Rows from block 9 of a small image embedding model, named by matrix and row number. Rows with one number belong to one channel. Each number is 500 + 50 x the weight over its row's rms, rounded and kept within 0 to 999. All counts start at 0. Numbers have three digits each.
After each channel's rows are labels from the 100 images, of 14848, where the channel reaches its highest value: "peak at" is the part of the image that holds the peak; "responds to" is what is common among them. Only what is clearly more common there than usual is listed. The data: small renderings of single solids in any pose. In brackets: how many of the 100, against the usual share in percent.
# convs0: first 3x3 conv (model.blocks.9.convs.0.weight, 144x144x3x3, each kernel summed), inputs 96-143
# convs1: second 3x3 conv (model.blocks.9.convs.1.weight, 144x144x3x3, transposed, each kernel summed), outputs 96-143

convs0.140:507518498460418533524528536571541496468537444493515526521533597530510522497617538490511379506436512518528575536525421522558440508437542542420437
convs1.140:520496463587432478482443417482474472456627513483502516553503523454514523552510627404514461425444543491614538577495493565482409495494445533497474
peak at: centre (92 vs 25)
responds to: striped (90 vs 10.2)

convs0.81:494495457560450384481507535534550545472567516480472522571554565531501503479587551512451471490549560553481355583550490541483494551446537459413433
convs1.81:523502539568477510542502462472480561452583489377491509524524501464510503504442562440505393395533555610640470568611530528499449516526552479528505
peak at: bottom right (34 vs 6.2)
responds to: blotchy (34 vs 9.7)

convs0.110:502486528436441521557539558526540521507528603495522572519613576530476512510601513479555473509462540525492489558537469533581456569482559557464445
convs1.110:513480484501490517510433370487519519559606485473484503534489476411479493513470622469504550478433584539632467567540503533496343507496531542473477
peak at: centre (63 vs 25)
responds to: striped (71 vs 10.2)

convs0.18:522537481466413526536529550591507485488543457490535534501537611538532517504635560503513384521437548551533545552552412550578442496440559542429461
convs1.18:518480458584442455476463390496479456474602508492499515554495516437500521537493588427503456384462560520624544580514529571488417500492445525503478
peak at: centre (90 vs 25)
responds to: metallic (63 vs 33.8); striped (32 vs 10.2)

convs0.99:524544490437418576514525556594561503479588435535532518515517653509537498522602589475504398504452550548522471568557472530564477454455529536491467
convs1.99:499534501507473492512444418538492481488605488471504518542469504410475495527509643457475446370438570525669533547512559537504415499491438525478475
peak at: centre (72 vs 25)
responds to: blotchy (34 vs 9.7)

convs0.137:533486508510538402563459505496454472512481642492533454466572390474487466493464514487481530491496530542474297497545537454448526466598458483561589
convs1.137:491450481609514462536548375580547493507545515452488512484490499450473481485490555509455491276659561651553532524655605444529526521516559419520519
peak at: top centre (36 vs 12.5)
responds to: blotchy (61 vs 9.7)

convs0.142:547544507558548417501460548498454488582485590534518482448536393487507438475435478543489610504517531536520364496545536458443539429587471477546578
convs1.142:459459486606522479533546404557540511494531508477502502490465502443459464486489503419439453310674571665547438548670606458498550502532528433512543
peak at: top centre (36 vs 12.5)
responds to: blotchy (27 vs 9.7)

convs0.100:487494476405461606512494540551541545431571486482524463509553636537524503522595564496444400497452531531509514573530497499479481468481527453491464
convs1.100:562542531557438475461413397440459457454575518464509517551515507493525536563521620426535436430395526483622561558468486524484394492492472545483467
peak at: centre (94 vs 25)
responds to: striped (46 vs 10.2); blotchy (43 vs 9.7)

convs0.47:514479510544424413478481469492412441441466462499496522478493490510488485497541503519511417500398494496552397467500362484585463435415521601410424
convs1.47:524479526694462408482477394505480486514546512576506515518484517465511495505484562438477476399487568505604504576523521589480480488503395524524457
peak at: top centre (46 vs 12.5); top left (35 vs 6.2)
responds to: blotchy (25 vs 9.7)

convs0.95:533516492579606420475473486468426503581452531515522507459444398511499487493426455525484611509542514520508416468522542484442518438551469479520523
convs1.95:453479492446556558595576565576570599518565494402507493487500501457470454442459481555453487596558514541468393487527505502502449507502522499497513
peak at: centre (83 vs 25)
responds to: plain (91 vs 59.9)

convs0.83:502529508462436545506550569594568516505518473475555523522490620547546519528641580542515425498476541548483645564547464505524496561417520509446484
convs1.83:543474457526456486503462450495475523453607501483542519566505510489542540582490634389538356399440526515609571542491508612468382480480420517496490
peak at: middle right (39 vs 12.5); bottom right (29 vs 6.2)
responds to: blotchy (29 vs 9.7); checkered (29 vs 10.1)

convs0.115:499461512629564383459471414467448542510486462480530578545382400487507518512474510530509458501569507489511561465482507530512489519512524522545506
convs1.115:567485479524546560601579496588537610459503508400526509558487506496547482475459490435496335586528548562520443534563508465524509517490504442501523
peak at: centre (78 vs 25)
responds to: black (55 vs 8.6); dotted (49 vs 10.1)

convs0.125:492506462443470580523517540549563530463579474480509508537563617542520488521611564486487379499445535531519601573535503532528471554460574473462453
convs1.125:543512474529424479480405396456462466441596514449506524570510512482509536560516641431531434403418541510617546568493500560489387496485473522488478
peak at: centre (81 vs 25)
responds to: checkered (55 vs 10.1); striped (31 vs 10.2)

convs0.60:515518487511543456503455487491415527540443611506452443453542409507476494495488476527458563504525490491477278476510489493386522493554472440531529
convs1.60:455456472514509480567560525535540552517508468409502496497473492478504485499534548460497411685528443486391574458489453473499448504531521570484536
peak at: middle right (62 vs 12.5)
responds to: blotchy (26 vs 9.7)

convs0.49:536567498599545329449468527471407425562458473493504526499464392467504513488440484532526585507517524527500480486544395466537559468497545506436526
convs1.49:523491511583499548591573478586537579471518515531489506494453490430473472493396485479449492402648627656512445569619629525519571517505496422529529
peak at: middle right (62 vs 12.5); middle left (30 vs 12.5)
responds to: metallic (60 vs 33.8); checkered (35 vs 10.1); black (27 vs 8.6)

convs0.34:489510506394472649484512476530507434471480497452527523486527522490517533506556490493550486498497458449513706481475564494572438598412511537439430
convs1.34:537528484477451490473451480455485475441507498502508515613478504536543516549569598431524412456411489431546633468429488573477420476471355516473487
peak at: centre (99 vs 25)
responds to: checkered (77 vs 10.1)

convs0.63:510525511532503543597566544481547522503518640445510516548720509482475536470505552549562519493525503507549554548508561453535555556599500510551543
convs1.63:456435469510520446582542390609597578518522529394501492502498510417451467484471538485443517420607523598568459501632568463514394519528601466511504
peak at: centre (74 vs 25)
responds to: striped (30 vs 10.2)

convs0.131:527533452514496442556493597519439494529492587521496498491546488534490540458520523540519576510499568588482337576590472465452569513558458480475484
convs1.131:493485501528518521540543445536536547497578537420500499525497502431461478491463521523481458377505594631689452574648557473515410542525605457525481
peak at: top centre (36 vs 12.5)
responds to: striped (41 vs 10.2); blotchy (32 vs 9.7)

convs0.116:499515536484415482571539574447512469546525497483529607513601493519456486476525519437621503505473526492523539531511463493652521559455537642426481
convs1.116:457473476546569471587576390655586575544518490490486498513470467374426446463450441596404512367685534616507457486625623492526453519539521461510470
peak at: top centre (52 vs 12.5)
responds to: metallic (60 vs 33.8); blotchy (25 vs 9.7)

convs0.134:472447528475476606433501447476533444454476375456544499498412507441495516495489486495518455499496438444525677468449554497549464567421535545443470
convs1.134:564526505567458462451468420461480472463488495548497512594484512550553531542558564430528434476473488471493605457467498541488455496475387520480489
peak at: centre (92 vs 25)
responds to: dotted (54 vs 10.1); checkered (43 vs 10.1)

convs0.21:535515479536615440494478496462421507565433580517532495448499399509504502504433447512502627499545510510508408470511536451446526452556430482522518
convs1.21:437476494466555537593559531557566595528576493436492489484474487425457440439486516555449527579588508557447416466551499489495423519500528497508517
peak at: centre (78 vs 25)
responds to: metallic (64 vs 33.8); spring (27 vs 4.3)

convs0.58:492448491514518489525556497452585512504493600439543502601515440501508547519515511545521510502525413409465764458443475507493480690463563445481539
convs1.58:525452428448481527589558432551529571463487500471497514546503488578501543515539461510552196563533453510478518501507465555496503497501441467499470
peak at: centre (97 vs 25)
responds to: dotted (98 vs 10.1)

convs0.141:521497453572605398494503480450431497538453572505510477483465382498472491506455465549460561507540506510503423462517523496406504465536462448499511
convs1.141:491492529484522534605524537497540590495594468411502491530472474520499490489469527548494377586614513571471253506568567525489510494481521528479474
peak at: centre (76 vs 25)
responds to: bumpy ball (60 vs 4.1)

convs0.87:511495543599545454493483521469385507583486593442531501453491378481489487498442472556481584493568514499521430505510572503427487431528470456466513
convs1.87:507479485594526500527490533492502534432594536432542478474539550483502455506519548482508489528560570632506375534576555467485480507533517511509512
peak at: middle right (74 vs 12.5)
responds to: plain (95 vs 59.9)

convs0.139:523523487586569421493466508471417506557462588523510483469512387493495463503448477547490628505536516511519391492521546479437548471584476468547565
convs1.139:480491514654511539573559495535546557483535499443500495494471510504450448481463474473473457371626573642505452545639572498503566497505519434482565
peak at: top centre (51 vs 12.5)
responds to: blotchy (28 vs 9.7)

convs0.114:544504495550513440519445532449431464601485440487519545480454394530463469457420436504555605505470486510510416461504529466518513413552541520471530
convs1.114:433453475492566507581600495635572570534532504458507496435478513398434428431477500590395549506574571574505449524533527512489453507510518456512530
peak at: top centre (49 vs 12.5)
responds to: metallic (60 vs 33.8)

convs0.28:554512487530515459528470518458392515611501462500537506461460454540505443504445474481514620500454498504493476479499566484450511420530552489488488
convs1.28:425477487494573507563544501588540564494581519424525502445518518425458465479477510546449531527579533588486430491572554475505492530537529465523541
peak at: top centre (31 vs 12.5)
responds to: metallic (61 vs 33.8)

convs0.120:537514495551621466483481499475407493570450546515509498449496409489498504476438437526507665501533508516497380485510572461450541446554476482509532
convs1.120:440482493453570535582570555558566592528559498456481489487478476426447436435459460602432546584561481512436442450513505496511430513510516508509517
peak at: centre (91 vs 25)
responds to: metallic (62 vs 33.8)

convs0.50:528540488509544404481488521433430521605399563435472486484466376534499465492450454505474559504471490497453506482510467476400520564563522406545550
convs1.50:468488466560538537575595597632596580472512532466498469514476508542500487528508469453538284628438456472545565520480465459487651496495495524480576
peak at: top centre (53 vs 12.5)
responds to: blotchy (55 vs 9.7); dotted (31 vs 10.1)

convs0.29:513547521509454398535525529525485387537486456541499549504572446492494496503529502523623474502478510491543488458502422447572457504366473586344445
convs1.29:472469475556478505529504437530490499541549500469484492511444495412483490482407510467451502398745572656518383506649656569501484514519470490539490
peak at: middle right (61 vs 12.5); middle left (39 vs 12.5)
responds to: grey (28 vs 8.5); black (25 vs 8.6)

convs0.22:516522468442420551515540539575551516467576433509514519511542636537516483525601573476494387508419535539503568572539465542554470511447544513449458
convs1.22:520492477543437481470417399478462458471627510470503521560491517430503522544507642415499480404441532495616538564493516565497390497494451543500463
peak at: centre (83 vs 25)
responds to: blotchy (39 vs 9.7); black (26 vs 8.6)

convs0.117:456459488519450522536486498484552556466604476458533447592525566453494473535528593549459467506450490472459607502482477527458542549508548463566519
convs1.117:582521502457494501611466439553550569531422518450511505500529458440499497533416503419479390546523477579524567492537479427527412521495480478483479
peak at: centre (93 vs 25)
responds to: blotchy (39 vs 9.7); black (37 vs 8.6); dotted (29 vs 10.1)

convs0.69:488491500547636390483479491444406478507450552490476488455492356506469481466432432516498610504496501501483394471500545488430529455557483475496547
convs1.69:469487508498577539578599551593560591462553520467512502497481481465439449441447429673480504613523498509453456489513478510511470501504498508497516
peak at: top centre (41 vs 12.5)
responds to: plain (90 vs 59.9)

convs0.94:522531472439405551526536545577561511454573482502534514512584627516521499513615571481495380504438538537540467567552458539557457442464555517480470
convs1.94:526504479555423472481418400475470452483620510472502520542497510436500516542496633442504463383450555513633533571505529552490397491494460542495464
peak at: centre (80 vs 25)
responds to: blotchy (36 vs 9.7); checkered (27 vs 10.1)

convs0.72:574540480666537473507500541541447467588541421522475561495576512478522484465499488598538555502521569559511474553542580471555574497555529518446462
convs1.72:476483460504501538568513491526531550496562513431499510485484507394449473484446502520430502385745535659498361508665621502512432539521530441525510
peak at: middle right (52 vs 12.5)
responds to: spring (26 vs 4.3)

convs0.138:519509501581590404468451498469402490545452534507474494455470368483483482464417446536485602499542502508517399471512566485441536423548482461534562
convs1.138:475480500548537541584605530605551590454551513445508508505465487460463462455454449557454439615572541573515420517554530499505495507487540437496523
peak at: top centre (48 vs 12.5)
responds to: metallic (66 vs 33.8)

convs0.109:494516469414427553522519551581543521460541518495518461506588614510522490505601555479451392507455531529539502559539446506497465458471518459475466
convs1.109:534522507590413474448406407452453437454603518486509511532508505490515536556523610432536451425412522491623552559479486553476415484477462556485461
peak at: centre (95 vs 25)
responds to: blotchy (69 vs 9.7); striped (31 vs 10.2)

convs0.53:476462517453444563462507498491445540459489516462519511471579531486492493499588488499500422499441507509498570529521520520526461539446483513424411
convs1.53:539528501583424464478430408439481471472569502468508528593491516464532508543544661418516453454389560446631580572449479559484402471478443534489486
peak at: centre (97 vs 25)
responds to: checkered (91 vs 10.1)

convs0.52:498481508518467468501501518511442507442475531479491515505580511518465527466606487522495438497486514516561437531526438532536431503472540520407445
convs1.52:517491489629439447440425386418453450496590499486497505509510515481529538547535619402550425464410570490634559599459454557495417473481488572487458
peak at: centre (68 vs 25)
responds to: striped (96 vs 10.2)

convs0.108:539510474567605436478471482463415499573455510507500504466453408498492481486413443521479617510499498506496425461505557493444515442534474473500514
convs1.108:435489501450568549590594569592563592528569494441505497475493502447450448449453481568449529597550503525464418489510517478500472512514525496502527
peak at: centre (63 vs 25); top centre (37 vs 12.5)
responds to: plain (96 vs 59.9); metallic (66 vs 33.8)

convs0.97:537511466583592409479469521447389529580495483498515494522446406501495472504450478580459531499503508515502393473530512490407492476542495449496507
convs1.97:506531505459538556570519577517537571481576515404514492516484516461471465461444506573456481663501515482488315497492499553491454513515508525503486
peak at: centre (63 vs 25)
responds to: plain (98 vs 59.9)

convs0.9:496520451404450569513532547570578536463555537465509454530567623537532505505591562478446401491476519518497573558529467500470481543487524444499468
convs1.9:555513513585415483441408391437447444446589518456509512530524504520531547562524572422552411423396524494621565560471474543485409493485484549494453
peak at: centre (88 vs 25)
responds to: striped (85 vs 10.2)

convs0.11:545527489555568424542493503443438491575438559509562512493514393509510493531444467538516596510514506511481441478513493459462501448535453481479483
convs1.11:422495486418550579611540567522571608543560487439477477515474491459470454470483526540450514567603536570475336509584560505504455506511532494505488
peak at: centre (56 vs 25)
responds to: metallic (60 vs 33.8)

convs0.46:525543511516549377486458494439437481584422561507490473485470356525510459502413458479496631509507488481473499461515438460408552504565489463500552
convs1.46:531512521619490545522573507568557529442508499495485503497474498488465512495468429498495297487517494541508332501532504480510676506509523448495545
peak at: top right (49 vs 6.2)
responds to: blotchy (65 vs 9.7)